From a checkpoint of a small sound classifier.
Model: arch transformer, norm layernorm_no_bias, num experts 4, layers 16.
Training: batches of 64, held-out accuracy 95%.
Data: 78125 training examples, 3.2 epochs.
Rows from block 13 of a small sound classifier, named by matrix and row number. Rows with one number within an expert belong to one neuron, the router's apart. Each number is 128 + 24 x the weight over its row's rms, rounded and kept within 0 to 255. All counts start at 0. Numbers have three digits each. After the name is the row's rms in percent of the matrix's.
Before each expert's rows are labels from the 100 clips, of 14976, where the router gives the expert most weight on average: "responds to" is what is common among them; "loudest band" is the band of the loudest frequency at the time of the peak. Only what is clearly more common there than usual is listed. The data: single English command words and digits, spoken by a formant synthesiser in many voices. In brackets: how many of the 100.
# router: slot weights (model.blocks.13.mlp.router.weight, 4x192, trained with AdamW), inputs 0-191
# gate: expert gate (model.blocks.13.mlp.gate, 4x96x192), inputs 0-191
# up: expert up (model.blocks.13.mlp.up, 4x96x192), inputs 0-191
# down: expert down (model.blocks.13.mlp.down, 4x192x96, transposed), outputs 0-191

# expert 0
responds to: voice: deep voice (62); reverberation (60); intonation: rising (52); rumble (38)
loudest band: 500 to 1000 Hz (36)
router.0 097:163138116098068141120093095141129139113124159142093092119154137153124145107130149135118092096163117133119138131129121127157107152116121120098123130090125167159154146161105215128153138107100155128113141121082127138134097140103116176130105164134113140101099112154120129099120176109119132134132132161108153110095088147095196134141153091154144150130094103123110098124149152107118119079107079113161162125168131106118139129116129177115126136161097154122139100133121156120115098114123122129108102151132087120124111138160152088118108150165150158105130101072127104116120124147157120121
gate.9 101:125166122104116159091077116125192148109132159122075157122102104125142146156101146082133139134101122101107163142107140091140048122136144086159124112119160134127144105125093131129144127146099153126163140098165121127123105128116151133125151118110183175125157137086121157179129159116148064132106117153157127119135127172098128136133142111135139145138121101121136086148084107132120133126121104174149159129099153098139152109156122118159104100099117137163135114100129137094145116145132118103118141123104104136142067109147134126116127153120088140171165137100131138119117129152142160167
up.9 105:139112130165145106145137116146087092150111147154167099137151132115090085120148131170130108108118118157154091112134093168120145137097123163100126115103094124142122103110156103129116150133150125124122098136120167136123167134140104138131114158098063078150085143178145115076097092152124145120125148099083120118145124116118140157118119140136097111139096151166133123134172176124138160154152149079131124130186142154124114145120113139113149168149131121109104141133111109162147099118123110162146151141171139099113115113098135130150144144132183093090089120157148115136126156085132120087
down.9 103:133183149138126163145077128131108206149134127081091119136086141158121117125128128188132142119096122152132122183080130139124112112136124123151130140129147122137131163127128129134123132124121116119143116131158120136109144144131127096118114109117207129134130115110116128082132124135118166135108125115135109147148168117128155058141093180129192083177130125121106090145135118125105140125121143142156122121132123132112102155149135148124073142171136134102145136130108139163105119111122119110143127127110119062134093186114139129142143129104115066171114104142140155124149167130120146157
gate.10 092:139122155096114115124129125146142134118127116094129118126106113095095126113133137152147123114116120101144139098160132118140105136171124147127123128130117144133119130140094129188100095134139118098148132119118175112160173107071125134146091077170145124130118118135143112117125108155180139166158113105150151112097130089156140093099155108152121138172134088114117188130136154128110171117099155148089161110105138156120087151137118099133121151095150175114132123113123153140144179164127138088100169126161175145123107119129128076110140068147124144154124092083163095159130130121091114120
up.10 093:138141163160119126112118112154086138130137125173104100094126132156091145106142132159110124107107116148134129129099147118144103100117132109172196115129132111128141137119134120069112167157154108127096116137138124145127179129093149125106143072140133133112130154164122124137115097151139072168169104150159089124092116131131120111136168138175118129108137151127143122167125172121130140144118096123156107145103114115118139074063108133111164147090120128152117158131148113103141123153173144101121111117144131132130140140136112153107130122100120183093148116170107115180084128146120074098
down.10 098:146154126130164151120156134121112153161109135088138150119134186065108131107146195141107176125141142130157117138098130155130120148135134138116079139153138101111123163124130151127131141137111100111125106093135129127120124169055122141130142134094118078125127107132123126160107179161152149127145120136115191159062145210121107124105117144135170128171130136162121151098101157127135122126163109140141128141132124108107125141146149126142105124152126144139173147106131097125149146144121121156096137142095116131119104156135193133118110132101145101090122175129152163112157125129134149135
gate.11 115:146105105135118120131124164121133120113116144147115116112163157182148116141120154125071125135092159118110125114166107121147052106117145147133133127155138165129133106103142063146083192157187151150148103138158155141132108160117091143101117158115089092137122092110157152121129114119149143094161127154115123126128144147134100104163122123132154132126124147131110086092128157132101126137116126136101137120153154137129114104118116114173121161123071065104123147138115142119128125151123171101112107139137132151131123138099123103101096143106124125175084128117169157108177125130130175101
up.11 108:120100131099115138101140136121119114119128158140094126103142158173113102133090118171113147090066170080152144115137127142080075101121126159121129120166140126138123098128145090119083153162190125176130119152173141119185123102098121121110150119112099105119137139128129129100117105125161143119151122152103103104109154138123137107149186133126146152115126126099094126108119110128126122140150116132120149152110153148123150092114129125186113157149094075130123139109140143127140125149111182075102100096139148119139156107115127119124145166107181130139087162109145159105153148124107149114
down.11 111:141131136106120123133161105115123163169115155124152130120113087132143123069078128158143112127140154091126140076091153159108129143138130126096109118112138109137131189145132080111135141094126164081129136161096119129134127121169129109157119170133163141115098132124125130147104140122079144134114122123145145069136116080126113064146100159121135131101117124076106163106117103123135135079127116113113127117128130188086150135118111172152139131148154142153116123133124117118126127113132120126106060151120114144136099109135097133147107130049116129090123087118145162122125132128143167095
gate.12 084:141145155150162126123091166117157157126162139140129112111148106134113122093143092107077108134176135170138143140129148109146138109104095167079083151121133123083140145126121158110129145121078120123134100133109134125099115149140170079134162109127190166101126119133093119133143104119157152138149096141078123104177153125100114145136136137131118118122189109144149137172113115116111139148140117114086151123133133093147149113144170079124076049122131159087122136131137136126132137107167117121108111125132105128142169135150122124115164138162109156128154152123126115146101119133094101092
up.12 090:114141119129107139120146169126123188132122151122131178116161176100176106105130141137128110131110100136091146135154152133099134109124156131135107153106128148121133101137109041093109139105160097157122132123168167114122125194101089118111194133142084139110110104116081165126135100140165124122140099121136092131123122117110111121138136102114137093132130113125137128137117126166134109112136113119169149143121121124114115134136117157189148142151142146061113103121147081153136107157105158112144150159140143095106141142139080130084136108092106141173100115136123131124135134124145099166
down.12 093:115128107128107116122122156143122179165106089149111147114129130099147141169177100114121136110139152135156139082203131131152145124168146093171109122078147122152148148117139168170123105106150154151115130121167125092073139096138080104144131133179179150128162117117114126087168172121109140147116139136117137108146106126122133132164111123138158079081115098104152101128140143128132148130123157154159173112140102132072115113129121149143158136107130160116109136132137103114109148113134114182094129142154121124152100124171134118127142125122153136095138162122150179119106125123141109110
gate.13 095:128150161129105124168164140092128105113157076150111120145135108091138118113083098098091143099120112149148109162113115167122111135127098132086100113144111118137113155115165145131162124135163155119153131121126110125119167125178129127190120138144148120174117153140086172190093131160142138151119110167170138108122118147152117148114135102118067146095154105097128118160133102120120159082119128138117131102132155134109148177121119131118179140130094198124113139120116114113108110127144120100094118134103117122097151119165122115082150086134117132132130117146116164139128073121146132109
up.13 102:112144194155123112142123124129160119136119123138090097153108112103118154155140126135126128104147141137158124078139135121092080153101119119122138122112147132124118122174148118111122158143112137120109160130118083130150132104134141078132152125111108141109136137134126151099115113174120113112097068089165139121113136161088060106103158128115124148120137124149107145098095127101116165146097138138049128159117133135147108076160107168144123192151115144147107174134107143157147103161095117147119149128134146119148164116094151141087137154098144170131116155143147145105111124120177148134
down.13 093:119124127081127121137068099129129152159140123123095151127129136165156127132081122161137174119133089102111134181071061110089086138118136133129119165138117131128094112138108143140121130111139109113134142126081119126154135137071101148115121092064094097115142128121109131112122112133204127117177128124110133150144150136131125128126147115127115118125130127189141121134157115148112100135140124147128141150125145148161115133128134143120156131189100112099129127156113132086121134101127104181109131101102116113125128126100123131148118133100178101212126119114157105112122142135107148173

# expert 3
responds to: intonation: falling (88); quiet level (58)
loudest band: 4000 to 8000 Hz (47)
router.3 094:162110172110090122143171140134140100106127138127172102095167114147105117120159122172127124121147120123137142163171106119131145088078114113146114118103100151133101116153094140101185126145115126136136114099107113149100137138106122132131120129129178139071128164151114144098114114132141091142167095162150098106091140075108121173132135110090142116128112100142105150120175133106103148106166122083129149134131130148083123114097127161110134145138189138154108144128114085124122122100101132132115173111139122155116150144152124123129111096125198092113127111171137155158145151158118118128
gate.9 109:132098126098111111123174119115100122160140084141092135142137115129183119116075069109117137159129102142124116188131105147155141114122100147120147139108130049144105134155127148153142096123138116143127113102132130118107127153119103159136121184157197117101143141139097150112095149122123133126142151141139105108090108127131135151130107093124127128125129134120132106125138146130081110151198113145147171113086151124158127169119125135161100087128137136124090149132142126151145143129142111132165158093157116121118146154154116113084127057140173126128151141167117148118127085114140099136
up.9 103:133156142127128150102057171134153141115123186133162143091108133152084126131147178129130120102098147116132155079141171121096113131120133115165114115160128184090141125127141118113138153134134135134144138172142127130141138112115154106139153058131045145140102144101171104137137125120124168136100133141115150147130148153127098087105147138134159116146102103106149148152104108118160128123071143107101093144153101145078089076123133123110139156118115102132141118126143119107111120123117160142113094144098121111120128108098144158170142171150112126148125149080144116131135146138118156130
down.9 110:114091139111120121136087110129125075120092128151096127126132110145146117159119114132135113123133134191137134145141083106116149121158114135124130134084118118127124140133103099138118127138141126122130130129164136139154120163106143095165147089068075139132152094136173125155136126132142091135177135140119113218120132164137131191117144100143159089140144122207143098118145162132100129150138109128132127146130114142120140170115089132163139103126116126134110120163179124099130093131127116137207174156122135108154147135139189124137118124166123133153129113130142138107137109120115127102
gate.10 114:115171135151097156155124150083100157125159118135135043104088117113118138141125160155143132145105117130155123109114127105116143109128115133132112108125125152139095124218158157146118139096118102128119131100105109114132163136130125084120111144108194128119161152134123133125127145131093145134169130111153145121155099096172071131137130115133129149125105133140119112133115148102127104116158183107160155152101089149115130105122131194144132109117161116110100104140157135112145090142141159175142108090137098139118141117140132131110079151135129113096143092152098139120154108119187142140
up.10 116:124146128121123147130149130132114171107125146119132139097128140135182168128123113123123110103117171109096109130116084116101163173149120161151133105131107159133158146205133169084095157104162127137109120151107190095114165150125140100130103176137133128174130175142127123088146143169124143118149116126136135123129133077125114113132101108124102112150074130125101148122133116100164125140096118131084135082100144118114104077132127155125129162154159115142116150085151135100097142121130118180140126097149106113167099110116168118125083125138126114134138097084165135143142100138122137135
down.10 115:107143150138122154120135179128123154174131125157113126135114110112159138137152165076145130129140078130086142141154146124130148123127129140128114118152125124142102134111131122096137133125111201141114124094205115099104139127168141142114127121155152081128069128146085127151071106130122112126141142095164096178128137154137124149139124094146104140085162123155132129129139160134175127191135136110126152123131147124113129113121131142130109126120140152156147127146114133113143116134125093099159111154131120091143080124079061124172143135181056128135130144129126113145128139126111152161
gate.11 103:151139130133149118156134149128140153153116095125131112127102105114135117133132131134116148115153077163149127143119083114151101102130126136109152100137130109094115152131141164114178114120144182127160162093127155096106137109109152179156125188174110117110162127122114133098129108108142158107052131142159146149155174093101140173109109140191111118157119133143110160144122088163099094167147135069116150134100117104128162120109110103111149150140117119101103150080141114114094147124158096138112118105132110124152118111117149114164105111119150136140129089121073120140103127157139139119
up.11 103:140166118114123090136147131123109070167107104091123121102111094112116143142128104150116159132182090176164143158139075116150127109140125127115140095155124117110111167120161175115159121102136117147138153079119129074086143124111141155139130200174089138118107106119132113114104091087126165124050153159159140141163144110147156172138125136173145111134119137097127141137127105155117113156126129081104149138122144104100150145073103124119139139139150116105110149139147108126118142099152125100134128141083116137126157157133144116141129116112144108139117089137126135138143151161139112148
down.11 105:148130109120126103113175084127106119149122077094139124136090159115121134152135090138109127121109084050119151073125141140107117131176117125117116140137147129130113130140122168105123137116113128078116113159119103134136105127181098104101123099092153108118114167136131127106106118136135142094123120102154137141146113097135128066132112145138056099093113096115119159122155133111133096157131133137129129124125144073110120151137126137111158114117117089108121137172176120155113155158131104148078159130104130119151096130102135122145128120184144103090131143124154165092115136106097153071
gate.12 099:142150163099154106155091089147154146115119176130123088127161093150126126147167108146132098132131094127118115138108108136141128112099130099109106147160139162149115116114102122157152148094106144161105115117139134108131127134141148130110191071106175081145149120123122128162144102153112114163142165122131145107142142117092161119149161114146123127118115104162107122126084112131149107121197106140140121158139128122146094137148092155136115165144132108174126108109173108129140100080123129111156155169155127118094089158111148138091127124156152114139093151105110161115079068100119135131
up.12 104:119136176089124104134132097143166143135125210161126075130139089159123145150161094125142120112130055100132092148117081137119124117137151082112121127127125168136113107112141109144177128109144134162127098109120128128122119144120097126125178071113174102164176101120146167165108115146098147166163140100117141107145143127120139075145129130147117150144126125163116129127148140134153131122171086123138149150116142110136052155121094133132133133146143097144124105112156110112143108112098129110139145128144110133102131148140170100105110115161132135128135130091116161130109080129130148139
down.12 106:105153098114146138116131136145107133141062099181104141101102101110131129156166142144157116132127129139106113161129181124120136111119108138122131151072096145111121118098153120133132119108153153123133101109177138118116158169141142161139119125159077117132168133133135136131140140131060129099110161156160147158141107091129121090141143165112127176126124128118116164130123166134115125163141071103106093157118117125138173111142099141115144130073125129144134116117182121172143152116125135131109152093149104140068159106128124121162110139114145145179130152129067089109115128139147133156
gate.13 113:129160161140138118132103143109131129130132161109134141107148153151156119114108112109116140146131165135100122099131139120104066113109123112153095151169142161144125112067141118095149130123124159140123160066088134111167104118150145147123086147114096175099143095136074169143117151128096117108119110147128137135133141170103162104129137141109192142111152104128131103150115173148129125131099147090112127135176124125163141155132134140178115154098122121088124151139123157114123148076120073104152136146120120125086136135132136106115120179132125138128112093128176095091111113115121180163
up.13 115:112127141154106120126146158103134102130136142082137146103162146137145114097111127142137135138125174111126134089149144130118072102109130109142126158167134130129143104077149111127163114142103144108121141082094106103185118111153142155132103171129069150120160087123076153161111145097100152100090118132146134126135169167122155114150135119082189115103123093129132119155110160147134101134114150080127157141196110129141145150140143131164115140110125117098101167146131123123131145088127078113147124152115134128097130145138145112117124137131143136137132096113142118085076121119121184168
down.13 111:122143172125127138126107120135121169109132127128144106110110119147127128143146117090141054126126114109153115125094137143128156137128118130128107151111147139122142124153147164142154131155139114186158129148208124119169151173130159124116132132164066112136126145132096132092096131130170136126147132116125200115128132216122122133126133101130073155109108103039143108138088106131126149190119144137127126120130127148151133113117124152125152113121136123103125126088114120120137135127117144125136133124195156135156171113093136119132122127175126127147112111111104142168148118102116107120

# expert 2
responds to: voice: child-like voice (85); intonation: flat (82); /oʊ/ (35)
loudest band: 500 to 1000 Hz (51)
router.2 099:159100147125103104170136113155118141104116150118135114118131100134158119129150129089151113114116155160111094132149147123210144137122129130145134128065130136106126171103094100142153167117123125115087132134155131112129139145107095143129130125130155134139129107136127092120158139127135123136145159133161139120117145137084119119115095109092143142118092102101072195137138184108151136122156128151171117101138149124113147118112116115150127081179100175147136127085121099130081139119085119112136127122103121099118166159146096108113100141161107101117115097090093117133140177142068159120
gate.9 102:129114176106127117164117116139084165100158102106099106120149104164142116151136089094140141126129140109056125138130136130129145145113096180119150131170134130122135128094165141147123127064147128172157141118108141130082118111120098138110146064146139111116135146110130120129132138137170142145124154093128143112125132136146077117142097164164103158123116125132127088145131140100132159129151124080164087183133098170189137119137130115124118154135134157135125133156169125093162077113126137112141184129135094130104135123107126120103143101135128129095120162140134150140117128111106075092
up.9 102:113083160115097107161187131154131145088105120077135114121161104152129092166140136104127114164127129105077118114113090102123131137122106164123137129148075120122117140134161072118137152115130141168144157127114129120079135129145100164098140105130125153139131142121136118140122113111165182132131153126110131113149125155129108074143117150139142145123108095119106128150115139098145160113149103112127092160102112165116153099152145129150137146144091134117114119129152085145177110153146128120167166147139105127099129170104094129102166083103155134140119173135127175174086127097112101096
down.9 113:125095162117150115132110130125143132171124133166088117131131145163141148135098135121066137147142077150133130099110088116127122141155117136155111144134106170130115087125127104190138135159136159134077104114135128113141116149174139149174122123094096130126119112125158131147101144136168142138136141146121092100127141100129150153130141097123121154152159138078109122103170106115081104128115126126129166110127126110134165125156124092114192151193119119147118139123128183092118135159127128109145121120137171106126135087114107125156122118130137141209151111115118175116152098100127107169
gate.10 108:093168129144129164141103121129114159109121138171100122097122135112128112135139106132108127107139115118160112086135128137109059131119139148126191129110128142116113143145111130142110090153145144148154119120098115156157092148177121126093163127107081077122106131169140105116135152140168099139060110075151206146121162128106135115159110162127099153085114144121116158132140171115125101153121105139171148143154131159136136107129146129167120156158138145137122108083108135132121144128139109124087099122149110137145128129160107110134119168132121132103114168135083128112085171117136093141
up.10 099:181088141086121108136102126129107151144129113108127128153130129120161140105133137108144121139118127153092153134128101110131139082101135129100066123139144098138140118105140161151158164099149124130081120151151144130107167126089120122147102152142177164130118138091123141164150119123121153147178129177118070093142121112176137129117098123153139134180143128157135105122119057150136160123122162102072089113092105117130129135128103125118136147104115123099137131156147124149109097120129136141132186110132156130115130088087161124122122105116123148156139089103183127163162086147130153119
down.10 107:141124113129126119125144091130129202085133134128159123132083128149128134091188128136120110129120112124116118121161154161159147120112129125168154143121149146116118105144117113133115120171139102076128129175070127131100143138061138115137123100075084162106048135122123128117107120123171100135131115130110219147112128096133137219125103112123095132123150132107130109135104155135120148094154128118133118138138117087130125134123108111117124118108121116146130124141131119165124154139125127127149119121154134129150147142153097118076134132136118132164134110126051131131132114117116147130
gate.11 095:126116105136112102148128156138135111102139121096094160117104146111113171156137108110138155110119107091161126159152109132131147136160154134118099137094145167129114147115144144078149078140134168150151104111166118126096120122115158127133118143108134110146176085158140097060084122133123101111103120148100140122136148095119135146210102133121105141181152133142132145118115099083165121145152112166086099131127138147118133161145148065145123134136124177117180131129127100159109128113119147104127134147074124156105103159138120145117084137136095141122101122130125116095164130167119123102
up.11 101:152106148113169165114166151150163123136128099142177116136124096115149090164102111123126133156123135159124163105107150128174170127088114107170163123122097075131198100148132085123115116118128104122121149151110119158147130109151123144134109074132146112138135189139108150153140149143113171140087147113122103120150101115156143115102159081142141143088115178090138114129161147125080146138176144078139141116135115116128136115136116151103159133123112093107099140129097126123123128128138122145131116095124064137162123103109127123131103162142121115083147135131147132094128108097168112138
down.11 093:129166149144124144134152167127112051135159116136144123149135133110127112142140159093128108118117134189101140143114158165129092112095115119159101119108135153115138110147125140137122131124133121158125139165151126113088135085169147126136132184085133157118123152144136128159155133115145166157076129125124124094097127128140098150147122143120199112136164134192103106127119132127120149147118117129121117113136085156094128134117111118155170129107106145144137136132121102125149159136132111127085118149119101080117157148177175121131113128156126148193127084114072135145098189109127135108
gate.12 099:095152132118150118135086119115101121137116104105142143146172141147092143109118081152146102117131130158103161083147128148168196165129117101133139107145105103109158107101092137113161123096139133099113113073104142136113154135131164194142141111105114127151122103143113121176144095089106113114183112133147157157119140174110159140083117129142136159125142137134140087131109099107171110135123163141120131125203152108078113132160149127119096132111148129127127098149119140099162105124121134090116117155123099126132074145138142122142147121173147156109114127158112125159142119135159136113
up.12 097:133116132087112120118168109119165111139129133153139114133074112124153122157162150121127143148096122088117112177122122116062073102111100158139110169101144111143133180152173114183095145135106113157165148134132107107131110151142086079149143119133170115124128139117164121099102143161145138125114122140133095102143115111177097116147150111131129102139132093111113157161108134137127133095102106141163104121051142116143134108153123132122163084139147116125130147129148130145071127126124143159140120127150141088127147160164125137131085147077123128155103129106153123089103131132103140160
down.12 107:137158138126136116118100054136151143165135124144093132113137121146087146151164038116140137128119147108135123149173096123080107124155151134150171138133118117128152119121133118134141123175098130125129125114105142137179125112148124148089125144084102107122086143146123127134127138131092112142130131151146134138102103089130134118131138127144125122087129144118164155143072160129143151081150131135057144145118093104110151122137101156116108119084102117134149114096127114113158098123127156140114075154107116122137110142141184118135118122174124086133139065097172157155152108135099136116
gate.13 079:110123127144106141092029131115110133112160130083085135134111144138140112138126133140092102122138079129111122162133136107094143150163120108146077129061141128115121151157139128145086107149163077132142147142154143119116113097108127118173134144142163150157117133097119127129160135123148122149130154121136122101071184094122101093130145138114116148107136170141180125144132178094163110132083153127127099159164136119160134136136121179133178133119135142134119138148101119140162132162130139143105116110130124121127115117090107104158096145145159140149099124134162114104148120130095110095
up.13 089:171076114152140131133175119151118142113108122122109081161124119127146094169150123117119140120132092152128087112143089137127122091123084085128079154131149114119170134154143153150152176110138142160125131151121123125064147096161141166109179104110141140127071161128161165091132097159127105087123079129169083144154138159143149123109129134087139146117164110149108105104131191154106118120138134141143131125138100128141137154131125159122160109092115095109099131125143158139139111142117130132145121138129111093160111099135123110103125134105128134146133167108143082124123124105119178104
down.13 087:107139125172079140139077108121133099144164095142120100106129082093127147123113149141118134111139156134142119144102136105108097124203126134145195137173110110145123138148162163110118114111143141122144122121156132104100130149170095084153118129146122136173137136114106128133121164125113140099136141138153142113154183135137108132102156113122100139114109134103156151103110103143092151140077123135137079090143147124101111147113157116153100150177127136166108104129107124100115136171138122145102075176136099164138075138158100137122115128104134167150122117148134156178131121130089121117

# expert 1
responds to: reverberation (62); voice: high voice (59); /m/ (38); /u/ (32)
loudest band: 250 to 500 Hz (75)
router.1 110:158191156126117109148121100149127180141135163145116146123126158125094122119126128129132104143136157178145130107140111124120131127125123143174075159088129114127159113164145160092127186119123121118120156135114111162118132159132140154109107184079141140102090127130106100161165155108159142131198139150092131116106110167093143079115157121125162145144135114120103126103122149115132117087127131141126107108173173137108104139111140150125107120085136146121131147103117151103103154098113118110113097158122100115126154192117127079113126125117152169084119131120146112087168135125114139138
gate.9 097:120091121147118116166141114169157130116078130146128099154106107139118173098106083119121154105133107108120140137114155143101100093122095107095143133131135104117072113129153157122140148151107144134118113139103109156129166112097118137149121148115088110185159172102165129154161119108116131151122133111140139158132109085139168139119113089133116137145132174150163119140115066112148135187149141093098137131135142119155144149115122203065147142138100129146128091125107116097109109105103141105116168143187132153158144139114133157129089116145106150149121117145133092102140141136111132111
up.9 097:130109145120128159110120154152192125164176071078108104112115144145124108123120124120165112125118170096137110126145119130101075129163119091131145124134146151108132073116124126125095081167112133119150127157117083131140148090142102101126107156154143129133122153119124149088137150129140149164158177103164125143150105104155121130141141134121128121117117098127133124152118115133119061174125088134141161129138139080102122119165150175105160145129097130100105115124102140083105139127106098170127141139164142109131088135089109163127095160135145121169135123147172139107144112139155149095
down.9 083:167127093126134159125166187123135154146120150115123103162118131114126156113144109130132140118112177124132126123118154130149096151199139104143127124125113119127135102115117111128104122165130114158091136166157139157116114107092144205133128135114106134138151165117115135066125162142119139178086121145114107073131110147131123134135113202149147108144163090135091117153112104147127118158122147120080150137133110074092116082157116112149080118125126121117143124153152117149112134134130083142164097107139091137129114122141153134101141149165179119130148111125139166101148164121113149110
gate.10 088:069134160153130127137098124114099153143127101146114110097146137138119131152133154109145132131120153122114151145140113149093146124109086167112124174149162104147145150147157083141120125158129107110103162113079129138128154137141134122114134117138071132079134136148153095147128121109154118107079135086128150154140150122107109081138123095136123107167093123126145138150148161094120142124146101134129122160160129133151136116113164183099148133140084099097128142137159098111102082082111142147123168144125092136145079092139089139167121087094168132188123169141101141119142118122150085125
up.10 092:176163130114116107097140134121119102125153130153120167110152132083167111100106128119096164128125085127161136102134111090130102150143199110128118081113150164164109139137132172136125139118138126116160133145172099144158108151067100140161142133121140124122117147102126144107125129121081166113135140168097103116121139099184121166110154108117143137092118130092124108122091103169130140152125151138128138085113117118121149163169126101164105114141138137137126123128103148131161115103140089125137111101165126143093171151128120128123098176164098152119163075101146119084118119147120156110
down.10 096:099121142148120120126128149129125098102088133106137124120170126130184106107113190126122110141149189087135104167103143092132144165133145141109099135149131121129134129139117121105156108122161102137112111112118169136130115089104114130129105112153129138121089119144130122149160123108149117140117111137147182134108167084116117182150138182135166119119120126138124141075089099126168130110113085107111111169134117111142104129117129169103101108134105143128118121108154116167145124106119124108149185130082101100164153128178170127127174110106151159160100095132086178137119143130130149163
gate.11 091:166070121114111126141118134111096118123144130144142096143143127143127177104136127147177138115121125128124148176162117149069100106105132148119150168125085169104144087142155085106090104103122103153116155114128119123126152122094147121135120121140125069178165109097149141139183182122113123160145103148149152119141120172131123114091115101155114143138142139154117135153119103108136147151142084110122144127145112102125126152136107143113154126104115137121133147114117105130135112143124156129120165181126147133148101110095125115152105123108106179113037089146163117133093137153101122157
up.11 097:127122098117073142120133128127119101159207112122121148134107095108132140145104104108134134118159096133170149175153155161114126145139116131168148148143102097115161119123094161145110122099085131099128104110148131143098132125160139150132152126101129165152126122113177154119112121159084091120148160102166105099132128115126148112108107169141110130130151155130094123151078125157112171160113138134094163154133141111140091174160130126121127073106109109144095101120110099122108105123128172125136092106116117160121133139131124138115122166115083145119151128122058120125162155155137181123
down.11 100:115133162143134133140077105116131119172155159123121138136125110126073170111126081149123149124113112156116146138172111126176081112183135125148114139111112129112144053131130133108102126126117158116153128100133138135119162100190126127151119092129103138147194178128138121168118137109154172157112135107163136129107157124125156143160134121139101097112112125123150129128119114135176141161055143144136127133118107110077111131126146133178137128143125138108100132152127110174123142116136108162107122113083102114152169161104152131161130135154122092123130110130150125095105140110176150116
gate.12 102:127106134098134172104086099158127098153149139111115128138138095214145102139121160096127149132094139149127120135115120080104135162178135122095090135109141118137119130114128180151166153142171133105156148139154150123143108115125135126137139107112108074155150157122136124129159115151126125126139100147154124151142127104100140117105168080137136116135119128106154154112095158151125109066119119155103160108159084090097100120135126160183156131107085164151112108121131136161096103110114126118142148172118139147117093114151108144112126150122179116133132149120126077155131085109144107101
up.12 100:169120123142130163096133086158113115150148117116136123126146128152114134155142147122084169154151116155114109155146083112131118135164138109119109128141114130161156114130128160173123124136207108088110153063135147126143100149119151131097130082114125118147127167098141100133115162125132140094116105113163112162119133088126176122119154086139152127077114100116163141124097121158161101087094117137115123153133075108113065084135152161135141139070117149125110116102107152134087096143144139157132121126148162135140119145153136130153140147101160110126113136132129118150147107098152088148
down.12 113:130116096097130138133120082123117116158068130151138131108139079194133140132096136187102145136124109125157169129201191123103114123173141119132089091130137123126148136110164160130137108138155157171133115136133130137129097116105135101147122143147129145132157136160158125100064108132173114143106127132157166146137143075121136132142113118139153105147143128170135123179165145126134110105109124099144142141146126107203133124124122133132151139102125118146121147138125115145144127151136145122211143111124109173133130121121123127153150132142111110151098129127114107095113064138116137115
gate.13 092:089117125115131149138156101137168127137141121156116120110121119096093078142107152139088114128111132133169165172156093110148101148122097157143113110124128142151130127168138137139130140145150133132103118094180138132148084097151092115130106150124130145119127131110136083142083131137103103109125094166126102129103128074164155095095128179097131128105097120096133124135127113114157133148173120154093122097134134138125148100110110132144103142111101164167129141121109149138187165162136133135107138116131161136133141123143130165138149116186160126133104148101166143167087129118075056103
up.13 107:119165153144127096140118142094149130138110141123128146142100094130146106144102154120137123123102100141123181098128071114120132141108132135077140130125113161141138167098140209138150131156145166103135186147131117147179134124152112056123155097159110160156129135094117135139141195135122107175117125106116106125100156149141119111114149147148122161111118122100130169154109135105119098123106108139132078098092080128122148127109107112134109107128084115136122140108115122149199152097113102155120144158111122086118123138165138124171093141106122164106138120120119126131159128116107123124
down.13 100:125102123095116076143159140139137067101123182126154134134144088134126145088134156083107149119141123101141132121113153106092105112125124134124181171127119125134157137131096120124132137051117158145153148083165138126117153141124122141136114171110138091128126114111151123120080149134173110162131132121157151139100126156131147148132119147124110090107152114132109130144147146137110126190129122162190141144114120144137102140124121143156112108131150134141137116092142113143118113149122159104137106113122151135105145118102184119157111114173116190142118098142156059089087113143093104120